{
  "model": "CTC image transcriber",
  "dataset": "short English words printed on busy colour backdrops",
  "train_examples": 22605,
  "image_size": 64,
  "crop_scale_min": 1,
  "horizontal_flip": false,
  "tokenizer": "char",
  "vocab_size": 30,
  "arch": "squeezenet",
  "norm": "batchnorm",
  "activation": "gelu",
  "depths": [2, 3, 4, 2],
  "kernel_size": 3,
  "stem": "deep",
  "widths": [96, 160, 288, 512],
  "init": "trunc_normal_002",
  "optimizer": "adamw",
  "lr": 0.004,
  "beta1": 0.9,
  "beta2": 0.999,
  "eps": 1e-06,
  "grad_clip": 1.0,
  "steps": 29400,
  "batch_size": 64,
  "epochs": 83.2,
  "lr_schedule": "linear",
  "final_lr_fraction": 0.05,
  "warmup_steps": 1470,
  "weight_decay": 0.08
}
Rows from block 7 of a small CTC image transcriber, named by matrix and row number. Each number is 128 + 32 x the weight over its row's rms, rounded and kept within 0 to 255. All counts start at 0.
After each channel's rows are labels from the 100 images, of 14976, where the channel reaches its highest value: "top examples" is what is common among them. Only what is clearly more common there than usual is listed. The data: short English words printed on busy colour backdrops.
# sq0: squeeze pointwise conv (model.blocks.7.sq.0.weight, 72x288x1x1), inputs 232-287

sq0.0 [216  87 100 116 116  97 121 129 165  74  89  90 139 121  77 130 133  54 121 146 105  64 106 114  92  23 140 132 130  58  87 117 106 103 151 114 111 127 255 105  54 110  59 207 102 127 148 176 135  81 149 115 114 127  75 131]
top examples: the letter e; the letter f

sq0.63 [144  71  69  59 135 122 158 112 208 146 156  95 152 130 152 151 104  83 119 152  42  95 154 147  58  56 217  10 147  63  76 158 149 102  46 170 137  96 208 119 109 134  85 168 127 118 186 199 132 101  95 110  95 162 174  71]
top examples: the letter e; the letter w

sq0.69 [165  74  78 106  74 122 137 152 148  26  57 147 122  38 133 182 158 157 119 204 116 162 127 138 107  38 149 197 150 173 102 117 164 198 124  69  70 102 147 146 124 148 122 250 191   0 132  77  63 142 153 129 138 123 130 214]
top examples: the letter a; the letter r; the letter m

sq0.50 [ 93  33 118 111  67  84  91  64 137 115 112 124 122  34  85 187 112 111   1  75 131 211  82 102  56 111 112 109  75 140 117  98 104 160  44 103  55 181 110 106 190 110 186  70 147 104 112  85 133 101 134 165  79 102 111 133]
top examples: the letter a; the letter r; the letter p; the letter k

sq0.35 [203 103  75  88 108 169 136 191  74 119 188 146  82  96  95  66  54  87 140 153 103 165  94  90  79 178  20 107 248 122 143 180 170 174 119 139  66 147 105  97 142 160 164 157 127 126 100 117 199 213 130 203  94 189 173 137]
top examples: the letter r; the letter m

sq0.43 [125   9 104 106  76  95 120 128 137  97 129 150 124  21 112 162 127  82 107 109 116 161 115 129   0 137 127  18  78 166 146 117 173 167  63 186  50 180 100  80 158 141 178 130 165 135 105 101 104 121 118 121  54 117 134 123]
top examples: the letter e; the letter p; word: apple

sq0.40 [149 144 148 154 125 101 118  74 116 115  90  27 159 128  89 108  66 141 148 102 138 158 126  92 153 124  80 210 139 108  89  67   0 116 116  93 166 106 135 135 161  36 140 108  32 150 130 125 114  61 129 104 112  68 139  77]
top examples: the letter r

sq0.13 [146 123 141 133 100 109 158 186 136 126 140 192  30 110  81 184 104 130  35  70 149  80  93 173  92  96  73  56  60 232 130 118 147 151  73 150 113 155 125 140  97 134 118  78 122 117 125 116  57 116 167  73  86 122  99 174]
top examples: the letter a; the letter o

sq0.47 [133  71 165 157 111  93 126 122 131  97 154  94 128 120 111 135  84 144 149 127 157 124 143  98  91 188 117  92 158  87 141 122 107 110 133 174 161  99 129  95 119 130 174 101  75 202 150 166 138 121 165  96  74 126 171 115]
top examples: the letter e

sq0.44 [155  74 137 144 101  89 144 121 177 131 120 114 128 100 104 105  92  66 151 142 128 131 140 117  50  94 133  59 153 103 131 133 143 124 107 255 146 117 144  70 104 148 116 135 127 216 203 223  95 136 122  70   6 138 186  71]
top examples: the letter e

sq0.58 [195 109  47 120 102 125 139 182 116  54 185 139 146  91 138  56 112  89  56 172 108 104 118 150  58 142 154  88 144 117 133 132 168 165  94 140 102 197 128 115 129 125 132 203 164 116 111 136 180 132 168 169  84 138 145 121]
top examples: the letter e; the letter l; the letter b

sq0.34 [135   0 108 109  61 102 122 122 143  83 118 155 118  17  97 147 130  67 122 129 118 156 111 122   0 128 120  34  91 174 147 121 178 178  65 194  62 170  96  68 151 147 168 140 172 140 115 107  95 133 124 136  42 123 139 126]
top examples: the letter e; the letter p; word: apple

sq0.45 [ 33 134 199 218  98  81 114 134  93  49 119 131 139 139  90 133 131 156  89 105 255 148 120 110 133 143 104 167  67 138 185  13  88 108 120 111 126 178  22 125 139  92 125  69  92 159 107  92 122  83 212 132 116   0 131 169]
top examples: the letter o

sq0.67 [100 104 161 201  90 113 139 150 118  21  90 175  96  97  61  87 143 128 153 130 255 116 118 105 128 109  75 115 102 163 221  97 151 163 112 130 129 144   0  93  87 152 112  87 138 137 130  80  89 141 233  84 103  96 123 179]
top examples: the letter e; the letter n

sq0.37 [122 139   0 129 100 109 131 233  89 134 105 153 122 146 152 191 133  84  78 199 132 196 168  74 151  77  85 117 194 152 163 168 199 149  87 170 106 255 131 154 225 219  61 137 153 192 114 164 157 174 113  74 115 181 166 137]
top examples: the letter o; the letter h

sq0.30 [ 50 130 193 146  90 101 108 140 110  85 139 143 127 136 115 137 131 149  71 122 188 147 122 106 131 151 116 141 101 123 151  53  97 112 143 123 112 186  73 126 152  99 145  92 100 155 114 114 132  94 157 146 121  46 133 165]
top examples: the letter o

sq0.3 [ 51 144 178 226 112  76 113 132  82  42 136 108 155 152 108 148 134 169  81 110 254 136 124 108 135 153  98 169  75 116 171  13  69  89 126  97 131 164  59 132 137  68 138  68  80 160 104 105 136  64 207 136 133   0 140 152]
top examples: the letter o